From a checkpoint of a small model that answers yes/no questions on an image's attributes: fusion encoder moe soft, 2.3 epochs.
Rows from block 2 of the image encoder of a small model that answers yes/no questions on an image's attributes, named by matrix and row number. Rows with one number belong to one neuron. Each number is 50 + 10 x the weight over its row's rms, rounded and kept within 0 to 99. All counts start at 0.
After each neuron's rows are labels from the 100 images, of 14976, where the neuron reaches its highest value: "strongest on" is what is common among them. Only what is clearly more common there than usual is listed. The data: streak pictures of flow and ridge fields. In brackets: how many of the 100, against the usual share in percent.
# fc1: MLP up (encoder.blocks.2.mlp.fc1.weight, 288x96), inputs 0-95
# fc2: MLP down (encoder.blocks.2.mlp.fc2.weight, 96x288, transposed), outputs 0-95

fc1.233:52 54 51 53 36 38 47 61 51 39 29 56 50 62 42 58 49 50 31 56 63 60 49 42 52 58 51 38 60 75 51 36 56 55 57 71 54 36 44 43 44 44 45 47 39 40 49 37 60 65 47 60 58 52 33 44 43 56 50 52 49 54 50 67 30 48 52 39 32 55 41 43 56 75 52 48 80 43 52 37 44 72 56 44 60 48 51 61 53 53 43 54 55 55 47 44
fc2.233:43 47 49 37 33 41 50 34 53 46 36 74 36 58 52 70 62 39 54 46 79 65 44 40 48 67 43 44 43 36 53 65 54 50 48 46 44 39 69 42 50 58 50 61 44 50 53 38 44 33 57 39 46 47 48 50 64 52 63 42 47 56 40 50 49 51 40 62 58 40 44 69 60 50 43 53 32 60 41 45 57 53 59 41 55 55 42 64 30 51 46 63 57 37 45 45
strongest on: high contrast (98 vs 39.5); turbulent (25 vs 10)

fc1.212:60 63 59 61 44 53 42 67 48 58 54 57 57 54 55 54 48 48 44 59 41 39 78 42 54 46 55 42 52 48 67 60 61 54 63 59 58 62 56 50 51 36 56 56 41 44 39 65 44 56 54 34 59 56 52 54 49 52 45 63 45 48 56 63 49 49 49 59 50 52 52 26 59 58 38 43 56 17 42 53 25 47 51 47 57 50 66 40 47 44 60 39 45 64 37 73
fc2.212:49 52 56 55 59 44 75 47 35 32 40 59 51 44 53 54 61 28 49 45 67 45 29 55 52 60 48 55 49 49 45 45 55 37 50 40 59 38 60 55 56 59 38 54 47 45 55 32 34 40 55 48 43 61 42 57 56 62 53 52 30 54 56 41 43 49 35 45 35 54 64 50 52 51 49 80 59 58 67 58 61 42 56 58 50 47 44 66 34 46 32 41 63 58 55 56
strongest on: turbulent (25 vs 10)

fc1.226:66 52 47 55 47 43 37 66 51 54 55 42 65 50 50 49 43 48 43 71 41 60 54 61 66 59 56 45 53 52 56 44 64 64 64 45 45 44 42 56 51 52 48 64 47 54 43 36 57 70 52 57 55 49 35 57 38 42 70 53 55 48 60 59 35 50 54 45 51 46 24 28 63 46 41 52 77 52 44 32 49 56 62 40 60 50 48 37 62 44 35 53 33 59 46 58
fc2.226:44 17 56 45 49 49 47 52 60 52 44 54 45 72 53 56 49 56 47 51 71 61 32 35 56 62 45 36 54 26 42 62 70 44 52 49 52 53 52 35 53 57 39 45 54 48 46 32 37 30 44 47 48 53 53 35 53 57 61 36 55 53 51 48 65 47 30 55 39 60 56 51 55 34 51 61 46 64 43 30 58 54 50 56 54 64 45 65 52 48 58 49 46 42 54 52
strongest on: turbulent (25 vs 10); pair of whorls (25 vs 10)

fc1.24:53 44 48 59 62 65 34 57 40 57 58 53 56 63 47 53 42 58 43 63 45 52 35 59 56 45 34 38 58 50 47 82 50 52 60 50 42 53 44 72 48 48 46 63 55 64 50 58 65 56 53 48 48 45 31 46 25 30 59 41 47 54 57 60 56 50 47 32 49 59 41 35 58 39 37 65 67 54 39 37 45 50 48 54 38 65 60 47 44 40 42 56 52 62 59 53
fc2.24:47 51 55 47 44 48 34 65 59 48 39 53 43 52 50 51 42 44 58 44 68 59 39 64 61 66 58 36 41 52 53 71 70 43 47 62 55 42 53 50 42 56 45 59 51 52 49 48 59 56 48 63 59 37 31 56 54 54 67 49 46 58 62 48 62 50 16 49 53 45 31 59 40 31 53 68 45 71 44 43 45 58 34 51 57 39 52 37 63 46 56 56 44 53 41 44
strongest on: fine streaks (78 vs 49.8)

fc1.287:73 40 52 45 58 40 48 48 56 45 63 51 44 65 45 71 49 57 47 50 44 34 43 34 44 59 47 58 44 57 47 45 35 40 52 52 47 42 42 34 51 45 57 34 62 47 34 44 41 53 52 43 59 68 53 44 35 52 48 47 51 59 39 52 51 54 46 52 40 73 74 50 67 61 53 61 51 37 61 59 43 37 68 43 53 62 68 61 22 53 51 53 56 47 55 53
fc2.287:56 66 50 55 60 57 65 48 46 46 58 51 44 43 49 39 56 56 62 50 36 36 84 50 41 30 61 56 27 41 63 46 35 42 56 59 43 39 48 50 45 48 62 43 53 57 42 64 56 35 51 51 65 43 59 60 47 51 32 51 54 50 43 43 51 45 57 43 52 53 58 43 57 59 61 54 28 26 63 73 44 44 36 43 56 41 49 48 40 55 53 39 54 41 62 55
strongest on: fine streaks (85 vs 49.8); turbulent (29 vs 10)

fc1.7:62 44 49 42 27 46 50 62 44 49 59 48 56 58 47 56 46 59 43 63 42 47 56 22 44 44 42 49 40 46 41 42 38 54 63 48 45 47 45 51 64 47 64 46 54 44 40 49 49 40 57 40 50 45 48 44 46 32 38 62 71 45 54 48 52 54 67 62 50 49 69 52 63 65 53 30 54 20 61 58 48 41 51 41 51 61 48 67 26 46 64 62 61 48 52 52
fc2.7:47 56 40 53 51 44 73 52 49 62 58 43 43 44 57 43 61 40 51 42 52 53 60 35 44 51 46 73 43 43 40 49 28 47 50 54 41 48 44 52 59 31 56 52 41 61 47 64 61 42 40 31 71 42 65 66 72 54 30 43 52 53 44 62 42 39 63 53 45 44 75 50 54 58 47 52 24 31 55 48 49 56 46 40 49 49 41 63 41 55 50 42 51 43 58 49
strongest on: turbulent (34 vs 10)

fc1.192:57 62 62 59 42 52 37 65 40 50 47 59 54 52 51 55 43 54 44 64 45 45 72 50 56 37 54 48 45 43 72 61 56 56 64 61 59 57 57 49 57 37 57 51 44 53 36 58 48 60 53 38 55 63 52 50 38 55 53 63 48 49 54 59 52 49 49 48 44 56 51 29 65 58 38 36 58 14 47 54 34 43 51 51 51 52 65 41 47 39 60 39 41 64 32 73
fc2.192:40 52 53 55 56 53 70 49 35 37 52 60 51 42 46 57 53 33 46 42 66 51 34 51 50 63 48 40 48 51 44 49 48 43 53 45 60 47 64 51 54 70 52 54 50 52 54 41 29 46 66 52 41 57 42 46 60 63 65 54 32 46 46 46 44 59 36 45 35 53 57 40 50 60 50 79 53 65 72 60 54 37 52 65 53 54 43 74 40 42 35 40 64 62 56 51
strongest on: turbulent (33 vs 10)

fc1.9:65 54 53 39 43 45 51 47 51 42 63 47 52 70 44 67 58 60 61 49 35 33 56 39 55 41 53 50 36 35 46 49 44 55 63 44 47 55 38 54 56 38 71 53 58 36 41 52 47 39 52 44 57 58 68 43 40 47 44 55 53 43 41 50 52 65 60 65 51 58 73 54 62 60 59 43 44 27 57 58 40 48 42 28 47 58 66 63 26 54 62 48 61 47 42 52
fc2.9:51 47 45 52 53 46 84 45 55 44 56 45 51 45 38 48 77 49 48 52 49 46 74 26 42 52 49 67 50 45 37 33 36 47 52 42 50 37 51 45 64 40 58 45 52 57 47 53 52 51 37 40 58 51 57 55 51 58 38 54 53 42 46 48 30 43 61 50 43 56 64 47 61 62 53 57 39 32 56 59 45 53 66 43 59 47 47 74 32 62 36 46 50 44 61 51
strongest on: fine streaks (90 vs 49.8); turbulent (39 vs 10)

fc1.111:59 55 52 39 41 46 50 69 54 46 57 46 52 66 40 52 54 48 59 55 38 45 64 38 45 51 48 52 26 43 54 51 37 48 48 59 37 40 43 41 60 51 52 46 57 40 42 56 52 32 59 47 56 44 68 46 38 44 34 50 58 48 43 37 51 64 41 58 44 63 79 47 60 51 52 39 48 18 61 66 39 42 46 47 52 63 61 61 28 53 58 59 61 42 51 57
fc2.111:60 57 53 44 50 50 78 45 63 51 56 44 57 39 46 44 73 40 45 53 45 38 65 20 40 44 51 54 55 44 42 52 39 44 47 46 52 40 32 51 36 32 69 49 45 56 41 53 65 49 38 25 50 49 62 58 54 54 34 56 54 41 46 55 47 44 72 48 51 46 62 38 62 60 55 64 36 36 58 59 41 51 48 51 55 41 61 56 35 56 56 50 52 47 55 49
strongest on: fine streaks (76 vs 49.8); turbulent (50 vs 10); pair of whorls (34 vs 10)

fc1.256:55 55 45 56 59 52 39 63 43 51 60 63 57 62 47 68 42 56 49 56 44 32 52 37 57 58 57 56 46 58 67 47 53 45 54 68 44 59 50 40 64 38 60 35 55 23 36 41 42 59 41 39 54 67 55 39 37 49 41 64 51 53 53 55 45 55 40 54 51 62 69 46 56 53 45 52 39 25 58 63 25 37 72 50 48 58 53 62 43 50 57 49 47 58 46 56
fc2.256:57 59 47 51 50 48 55 43 49 30 60 62 57 55 52 48 68 43 66 39 48 32 70 24 44 55 43 57 51 33 51 44 37 49 49 48 58 45 56 47 57 55 51 55 53 49 43 61 58 35 45 27 61 60 61 50 44 38 33 50 44 35 43 53 52 37 63 50 46 52 78 46 49 62 65 65 41 43 58 68 55 54 42 54 42 54 52 60 41 46 42 38 71 48 55 54
strongest on: turbulent (45 vs 10); pair of whorls (34 vs 10)

fc1.88:47 42 47 50 45 58 49 49 46 63 59 45 70 68 55 48 56 48 47 65 62 57 42 61 55 61 36 52 40 54 61 66 61 62 73 50 52 50 48 60 55 60 48 60 53 49 51 64 63 64 52 48 57 61 37 50 21 25 62 44 47 68 57 56 63 50 47 43 41 50 39 43 50 40 29 60 60 48 41 34 44 61 54 55 43 67 60 35 50 37 42 44 44 53 57 53
fc2.88:36 38 52 55 49 58 30 56 57 52 47 56 43 52 48 54 37 49 55 48 64 56 37 62 63 51 42 36 50 42 54 63 62 44 29 60 60 53 62 37 44 62 37 67 45 58 51 53 38 47 61 59 41 49 27 54 57 60 59 46 44 47 55 49 62 53 18 45 43 54 44 50 38 36 48 60 62 75 54 30 42 61 41 58 54 43 51 56 46 43 61 48 47 52 38 33
strongest on: fine streaks (94 vs 49.8)

fc1.45:61 43 57 51 37 55 39 48 53 71 51 54 61 75 55 60 43 50 45 65 54 42 51 73 58 54 53 37 53 65 56 57 68 52 58 55 48 40 51 55 61 52 55 52 27 34 44 65 53 49 47 55 58 36 53 47 32 28 60 50 52 59 52 69 38 35 28 39 43 55 39 35 52 49 38 53 62 49 41 36 42 55 40 54 48 55 59 49 58 43 54 44 39 64 53 48
fc2.45:46 52 51 44 50 52 40 47 37 42 52 48 52 55 45 71 59 31 49 37 74 42 28 71 64 54 45 48 51 45 49 77 47 42 46 60 64 38 53 55 48 62 40 61 50 53 50 40 34 41 69 54 47 55 35 51 56 54 48 52 34 47 61 47 74 54 26 54 39 49 51 53 35 41 48 59 46 75 53 46 52 50 52 54 51 51 53 51 40 54 66 43 50 55 60 39
strongest on: fine streaks (76 vs 49.8); turbulent (28 vs 10)

fc1.66:45 60 40 57 61 45 48 53 44 43 58 59 51 52 49 53 66 44 42 58 53 33 61 37 48 57 43 57 39 60 37 24 35 42 65 49 54 54 42 43 71 46 43 43 46 40 50 49 56 56 50 53 62 53 48 49 41 49 40 52 47 66 58 51 43 69 60 55 38 66 61 62 50 71 43 52 48 36 72 41 25 47 66 62 65 46 37 68 44 50 37 48 46 53 59 59
fc2.66:47 37 45 40 56 53 51 39 45 50 61 35 34 49 43 53 55 54 52 52 52 30 62 13 57 44 53 70 48 54 42 48 50 48 43 46 51 34 42 50 44 53 45 51 60 59 52 72 51 36 47 37 55 51 53 36 50 39 52 26 52 64 51 51 54 44 52 54 65 57 61 81 52 48 50 58 62 43 43 47 52 61 66 49 44 70 41 41 36 49 65 45 50 49 51 43
strongest on: turbulent (34 vs 10); pair of whorls (31 vs 10)

fc1.97:50 63 50 66 36 46 43 64 51 52 39 49 48 45 44 44 42 63 46 49 52 61 44 68 52 43 64 36 65 49 39 55 50 56 41 62 43 67 44 63 47 48 44 49 35 28 43 48 63 76 54 53 50 52 43 48 54 51 63 65 57 37 54 55 37 45 56 46 43 39 41 28 66 62 50 56 68 50 40 45 58 56 59 36 60 36 64 43 54 58 32 66 48 58 39 61
fc2.97:46 51 54 40 41 46 63 47 51 54 47 51 52 69 49 57 44 60 49 47 66 57 31 60 61 73 42 43 42 58 37 54 70 54 42 59 63 44 59 52 47 54 41 39 50 48 48 33 38 43 49 44 41 58 58 36 53 57 57 61 50 68 51 46 54 38 14 58 38 54 39 52 50 51 55 46 48 68 73 54 38 49 58 51 49 67 47 71 34 52 56 57 48 53 60 54
strongest on: high contrast (100 vs 39.5)

fc1.140:53 57 55 49 57 44 37 62 40 49 61 63 55 55 49 63 42 42 51 61 44 37 60 44 60 53 57 51 42 57 52 34 50 60 68 61 51 52 39 46 63 44 48 33 36 29 44 56 39 67 58 32 49 69 63 54 36 53 46 62 48 53 51 53 48 60 45 64 47 61 55 41 52 64 43 55 46 19 56 49 22 35 60 49 55 43 49 61 30 51 54 43 48 58 50 56
fc2.140:54 42 40 46 55 50 59 32 38 28 54 61 45 50 56 54 67 35 58 48 55 22 59 22 48 61 50 75 40 35 44 38 54 44 44 46 54 47 45 57 66 60 50 48 43 53 46 59 48 51 50 44 50 55 47 50 56 46 34 52 48 49 46 48 52 47 49 48 42 62 68 65 52 58 59 79 50 46 46 68 51 57 54 46 51 47 46 61 32 43 40 36 68 49 65 54
strongest on: turbulent (43 vs 10); pair of whorls (40 vs 10)

fc1.229:55 65 71 73 38 43 30 71 49 44 45 60 57 57 48 62 44 56 42 51 47 33 50 42 52 59 51 46 52 42 51 55 50 63 47 62 42 56 45 65 60 52 50 53 45 34 36 53 45 61 65 43 45 41 57 48 40 47 53 67 54 42 60 62 42 51 52 54 43 42 67 26 65 62 51 40 58 34 39 43 42 53 43 35 56 48 68 59 58 53 39 48 57 56 32 67
fc2.229:44 45 48 52 36 47 75 37 53 44 53 50 50 58 56 44 63 45 56 50 62 54 36 58 49 57 40 50 38 59 27 54 42 43 60 47 59 44 53 57 48 55 50 47 49 43 54 47 38 27 52 54 46 66 67 37 61 58 53 50 48 49 46 46 56 53 32 52 40 56 59 50 58 60 55 73 50 57 72 67 44 25 51 53 50 58 46 76 27 47 44 45 52 42 69 45
strongest on: high contrast (74 vs 39.5); delta (31 vs 10.1)

fc1.70:46 37 45 51 63 42 39 52 41 51 52 46 38 57 36 63 54 50 39 45 62 44 57 45 53 53 54 63 46 71 38 43 42 34 46 55 54 54 46 36 66 35 53 43 45 42 43 45 54 55 49 41 52 44 31 57 47 51 52 46 53 56 54 58 34 50 46 39 33 71 66 42 58 69 40 58 53 34 59 33 37 49 57 70 63 58 52 81 50 52 33 50 49 52 58 66
fc2.70:52 68 48 44 41 62 49 61 35 52 40 46 41 56 42 45 53 52 54 50 49 47 50 20 59 39 57 61 55 37 68 70 47 56 46 47 50 37 45 52 31 62 44 52 48 65 54 59 58 22 43 39 49 62 58 41 51 49 38 34 39 54 46 51 61 44 48 70 55 52 49 61 54 25 54 34 43 59 49 45 61 48 45 39 48 60 40 35 50 58 70 44 49 51 60 56
strongest on: high contrast (97 vs 39.5)

fc1.32:58 48 63 52 58 45 51 57 47 56 48 48 56 36 36 63 45 55 42 58 56 46 49 78 49 44 53 42 63 46 52 56 62 58 55 48 37 53 34 61 52 42 63 50 50 31 41 56 57 56 52 45 30 55 43 61 37 50 57 41 54 54 47 67 21 37 38 45 45 51 37 27 65 48 43 54 69 55 38 33 46 46 52 38 55 55 61 39 63 57 40 53 54 56 37 66
fc2.32:41 37 55 66 39 46 50 40 47 42 40 54 53 74 49 44 50 55 44 45 57 56 30 52 48 78 47 47 42 44 47 43 49 38 48 55 47 45 47 49 56 62 39 52 50 47 63 51 27 30 53 55 59 56 56 43 44 48 55 61 61 40 42 50 58 56 19 46 26 52 41 48 51 27 53 60 41 70 62 35 56 39 54 55 49 64 47 60 45 57 60 58 51 44 62 55
strongest on: high contrast (84 vs 39.5)

fc1.124:65 52 61 42 31 36 52 55 56 45 68 43 61 64 46 65 53 56 56 57 38 42 77 29 57 45 46 61 34 42 48 37 41 53 50 40 45 44 44 44 53 36 57 60 55 36 37 54 37 40 48 43 52 59 56 46 43 41 39 53 46 46 43 57 51 63 49 63 61 51 71 57 66 56 58 45 43 28 52 55 41 43 50 28 46 62 49 61 28 51 57 54 58 46 44 52
fc2.124:56 55 45 45 55 40 85 40 54 47 52 50 50 47 43 40 74 46 46 52 47 43 64 21 44 48 55 57 55 49 33 35 36 45 48 48 45 48 46 52 66 47 49 43 48 61 44 52 58 38 39 37 61 41 51 52 55 63 39 46 46 45 44 48 35 50 70 50 41 51 64 49 51 70 56 50 40 33 54 47 45 54 56 43 56 54 50 79 27 61 39 52 49 45 55 58
strongest on: fine streaks (92 vs 49.8); turbulent (29 vs 10)

fc1.200:49 52 50 54 34 43 36 52 44 51 62 49 57 54 60 69 54 59 40 56 52 42 53 24 53 56 53 60 55 54 25 37 38 63 74 56 50 54 50 54 63 49 51 47 60 30 36 56 48 68 47 55 45 51 51 51 43 36 37 55 57 54 50 64 40 56 44 45 54 53 69 50 64 54 59 33 64 34 48 32 50 69 57 38 54 52 45 65 37 37 44 42 53 60 42 57
fc2.200:40 57 44 45 37 38 47 39 58 54 45 48 40 70 61 45 38 41 57 45 69 55 66 55 56 59 54 53 42 69 37 55 45 50 54 45 47 42 47 39 51 44 41 67 50 57 49 45 54 40 44 47 48 68 52 36 53 51 42 30 36 68 47 42 56 56 53 68 46 68 45 82 55 67 53 54 42 39 56 58 45 55 60 41 51 60 40 69 36 53 46 46 37 54 69 49
strongest on: saddle (28 vs 10.1)

fc1.268:54 47 43 55 55 36 44 61 48 50 58 49 46 63 40 63 50 50 48 52 46 42 62 35 53 67 50 56 43 48 49 38 48 45 61 63 47 55 47 34 62 39 52 35 48 33 43 46 38 60 45 36 54 64 54 41 38 43 46 49 51 63 66 56 55 65 52 52 36 75 76 47 48 72 44 48 44 29 61 51 33 45 71 54 63 51 55 63 30 53 50 52 46 45 45 59
fc2.268:46 60 50 49 45 51 58 59 47 51 60 40 47 38 38 31 57 55 69 51 38 35 75 24 45 31 54 72 38 54 56 52 33 58 48 42 43 46 43 56 52 49 56 55 59 53 47 65 57 42 43 36 64 56 64 48 38 50 45 49 49 56 47 51 50 43 56 65 43 51 55 54 54 34 71 59 47 35 58 67 42 60 40 42 46 59 44 49 27 48 50 33 53 49 65 49
strongest on: turbulent (35 vs 10)

fc1.61:52 49 42 48 52 62 52 60 40 54 61 49 58 66 61 46 38 44 38 57 54 57 42 58 45 54 38 40 54 39 44 74 59 52 72 48 45 47 46 69 47 55 44 60 45 68 49 57 59 53 57 56 63 51 34 40 28 34 71 47 49 60 48 54 68 45 37 37 43 55 44 41 51 35 36 62 68 52 38 31 42 58 46 61 45 70 66 46 56 43 49 50 48 57 51 46
fc2.61:42 40 56 44 45 43 28 50 50 47 43 59 48 46 43 43 40 53 52 46 58 51 31 60 50 56 49 41 48 62 63 76 61 46 48 65 60 59 48 49 38 59 36 68 57 57 49 55 49 49 60 71 55 50 31 48 56 50 56 48 51 56 65 45 71 53 29 45 48 48 31 48 49 42 48 61 55 69 44 33 51 62 34 54 57 38 44 22 61 49 61 53 46 59 37 46
strongest on: fine streaks (82 vs 49.8); turbulent (25 vs 10)

fc1.224:71 44 36 39 55 45 40 53 57 55 69 28 59 33 49 41 64 57 47 63 36 64 62 50 52 33 52 41 53 51 57 62 45 51 70 38 30 51 41 60 51 30 57 55 48 58 34 65 59 59 53 55 55 48 31 64 32 33 63 39 50 53 49 59 44 45 60 36 53 49 43 40 48 50 36 64 70 50 52 46 45 53 45 50 53 49 59 44 63 50 48 61 51 53 48 54
fc2.224:45 43 63 51 43 36 53 53 53 43 46 46 63 52 52 69 45 53 35 56 71 50 34 44 48 75 64 46 48 52 45 44 61 43 43 54 41 55 42 44 64 67 37 48 60 40 56 31 42 53 53 63 55 46 48 49 50 51 48 42 71 40 54 50 47 53 23 53 36 40 46 57 47 40 47 54 55 56 52 38 49 58 62 45 62 50 45 58 54 55 45 76 43 21 39 37
strongest on: saddle (26 vs 10.1)

fc1.115:43 57 38 41 52 45 52 37 42 47 41 45 45 35 37 52 70 50 34 51 66 60 49 75 46 61 61 55 55 46 46 62 57 40 44 66 46 51 32 53 60 43 54 66 47 60 53 47 71 49 47 53 58 30 28 51 47 46 71 45 52 58 43 61 47 39 50 53 32 44 34 44 45 51 44 53 71 43 55 21 48 61 59 54 56 37 57 49 59 57 45 50 44 50 55 50
fc2.115:48 47 54 69 42 53 33 52 50 60 35 55 49 52 42 62 43 55 39 44 59 49 41 38 50 54 46 47 64 38 31 59 66 45 48 62 55 46 47 51 41 65 35 58 45 51 59 45 28 39 38 60 19 38 36 42 45 47 62 45 55 48 59 55 55 55 33 69 45 51 50 64 43 56 44 53 62 60 70 40 54 56 60 62 45 49 65 53 55 63 61 62 34 52 51 40
strongest on: high contrast (100 vs 39.5); pair of whorls (39 vs 10)

fc1.201:46 57 49 63 59 44 35 59 43 62 44 45 62 37 45 65 44 63 48 52 46 51 42 64 65 42 59 31 53 55 49 58 50 60 60 53 36 71 47 54 53 34 46 41 47 37 35 46 58 79 52 54 38 57 50 47 55 50 50 55 62 53 68 66 34 41 48 47 40 55 56 30 62 53 33 53 57 38 41 46 37 45 58 45 53 49 52 54 58 54 33 56 39 53 28 66
fc2.201:47 39 56 44 52 52 60 50 46 51 59 50 65 77 53 51 39 51 48 59 62 43 36 28 56 84 42 42 50 57 42 29 55 49 49 44 48 45 50 52 59 50 46 44 60 39 50 34 39 45 46 57 48 77 51 40 38 49 45 43 62 53 51 49 63 53 28 49 45 53 40 45 51 49 52 61 37 55 63 46 46 38 57 34 47 69 60 69 35 44 46 60 48 54 43 41
strongest on: high contrast (99 vs 39.5)

fc1.26:75 57 52 35 55 48 44 59 45 37 67 31 61 50 46 52 67 55 48 63 40 50 57 52 42 46 53 48 47 44 67 54 44 52 65 35 33 41 29 63 46 31 64 60 59 55 35 58 57 44 62 54 69 52 51 63 26 33 48 42 62 40 39 59 44 55 58 42 49 59 55 36 65 42 48 55 52 46 54 57 41 44 39 38 55 52 56 45 41 59 46 57 57 50 43 48
fc2.26:56 40 58 44 40 36 64 54 54 42 54 31 43 49 42 52 58 60 41 51 59 55 52 35 40 53 60 49 37 62 36 35 44 38 43 51 32 54 30 37 53 42 50 52 59 50 42 32 50 51 55 60 56 51 46 57 47 58 55 31 80 43 47 59 56 47 41 40 42 60 56 54 54 66 59 61 39 47 59 42 52 50 59 48 74 40 34 60 48 66 48 66 47 31 57 42
strongest on: fine streaks (84 vs 49.8); source (29 vs 9.6)

fc1.80:73 46 52 49 60 55 36 50 41 60 58 48 65 59 52 56 45 42 54 66 61 53 44 49 59 48 50 49 49 57 57 75 69 65 61 51 46 59 47 65 59 58 46 50 47 45 50 63 62 54 55 51 62 61 36 58 26 29 43 46 48 67 49 53 56 33 35 34 39 50 40 41 53 39 24 39 66 52 42 40 38 49 44 60 46 52 52 53 50 38 45 41 52 51 51 64
fc2.80:38 46 52 54 47 50 31 54 60 49 47 62 38 50 56 54 48 35 58 49 73 46 50 61 49 60 48 48 37 40 52 58 61 32 49 62 55 43 56 45 39 70 37 65 54 70 49 38 33 42 49 65 48 43 35 49 47 59 56 34 39 52 68 49 66 64 25 45 35 62 48 48 47 35 54 70 65 67 53 45 46 60 51 64 62 47 51 42 50 43 55 48 47 47 44 42
strongest on: fine streaks (94 vs 49.8)

fc1.152:56 64 46 53 61 36 40 52 42 51 41 46 46 46 50 51 56 49 24 49 69 58 53 72 52 46 72 40 53 51 42 43 43 54 44 51 41 59 47 52 57 55 50 59 36 45 38 46 54 62 54 53 47 30 29 63 55 59 67 41 56 47 51 73 36 44 52 50 43 43 37 43 57 65 35 53 73 46 53 30 46 54 63 46 64 40 54 49 63 58 38 66 40 44 50 50
fc2.152:44 48 52 55 30 43 41 48 54 46 36 51 44 63 51 58 42 48 45 45 67 53 44 53 63 58 39 51 57 41 40 58 63 45 36 51 59 41 63 53 49 60 52 53 49 47 54 34 30 29 32 43 30 54 52 40 63 60 53 46 58 63 57 47 59 37 25 65 41 55 52 57 48 49 51 53 56 57 68 23 50 56 60 57 39 67 54 62 45 54 61 58 34 35 52 45
strongest on: high contrast (100 vs 39.5); turbulent (31 vs 10); pair of whorls (29 vs 10)

fc1.218:61 56 48 69 52 47 38 62 38 49 39 50 53 41 49 62 38 67 41 49 47 51 63 32 54 43 53 45 50 55 63 50 53 67 70 63 44 64 32 46 45 48 48 50 36 32 27 52 48 63 54 47 48 55 48 46 47 43 57 62 52 50 67 61 44 52 50 49 43 52 40 41 57 57 41 53 63 31 48 43 36 52 56 36 44 34 63 40 46 53 52 55 53 58 30 78
fc2.218:47 50 56 53 59 40 78 30 53 37 53 54 49 58 49 58 53 43 52 44 70 62 31 59 58 74 53 39 37 47 42 52 49 41 46 48 58 41 62 43 51 64 46 52 48 59 52 38 29 30 56 46 47 53 40 47 41 60 48 53 46 50 45 52 58 44 34 56 45 69 62 48 50 50 44 70 35 59 62 52 50 49 44 48 49 50 32 80 36 57 41 53 50 48 50 38
strongest on: high contrast (90 vs 39.5)

fc1.22:57 58 39 45 49 49 52 53 34 49 60 51 56 42 55 63 70 35 44 62 59 47 69 30 49 44 60 58 46 63 51 38 37 59 70 44 49 62 42 38 65 40 45 49 43 37 47 40 59 53 40 53 57 51 35 63 29 46 50 41 47 59 52 64 40 60 65 48 47 50 39 55 51 64 41 52 70 44 59 26 36 57 70 55 64 47 36 58 51 41 54 48 54 58 52 58
fc2.22:39 41 39 55 35 42 45 47 48 49 45 41 46 74 45 51 57 37 52 47 65 51 38 40 60 48 55 50 48 38 42 60 50 53 54 59 54 44 48 44 61 61 50 68 56 51 60 49 31 29 57 40 46 54 39 47 55 53 58 33 61 59 56 64 48 56 47 61 48 37 74 70 45 53 41 59 67 37 44 53 45 68 56 53 58 61 44 72 31 59 49 52 29 47 51 55
strongest on: saddle (28 vs 10.1)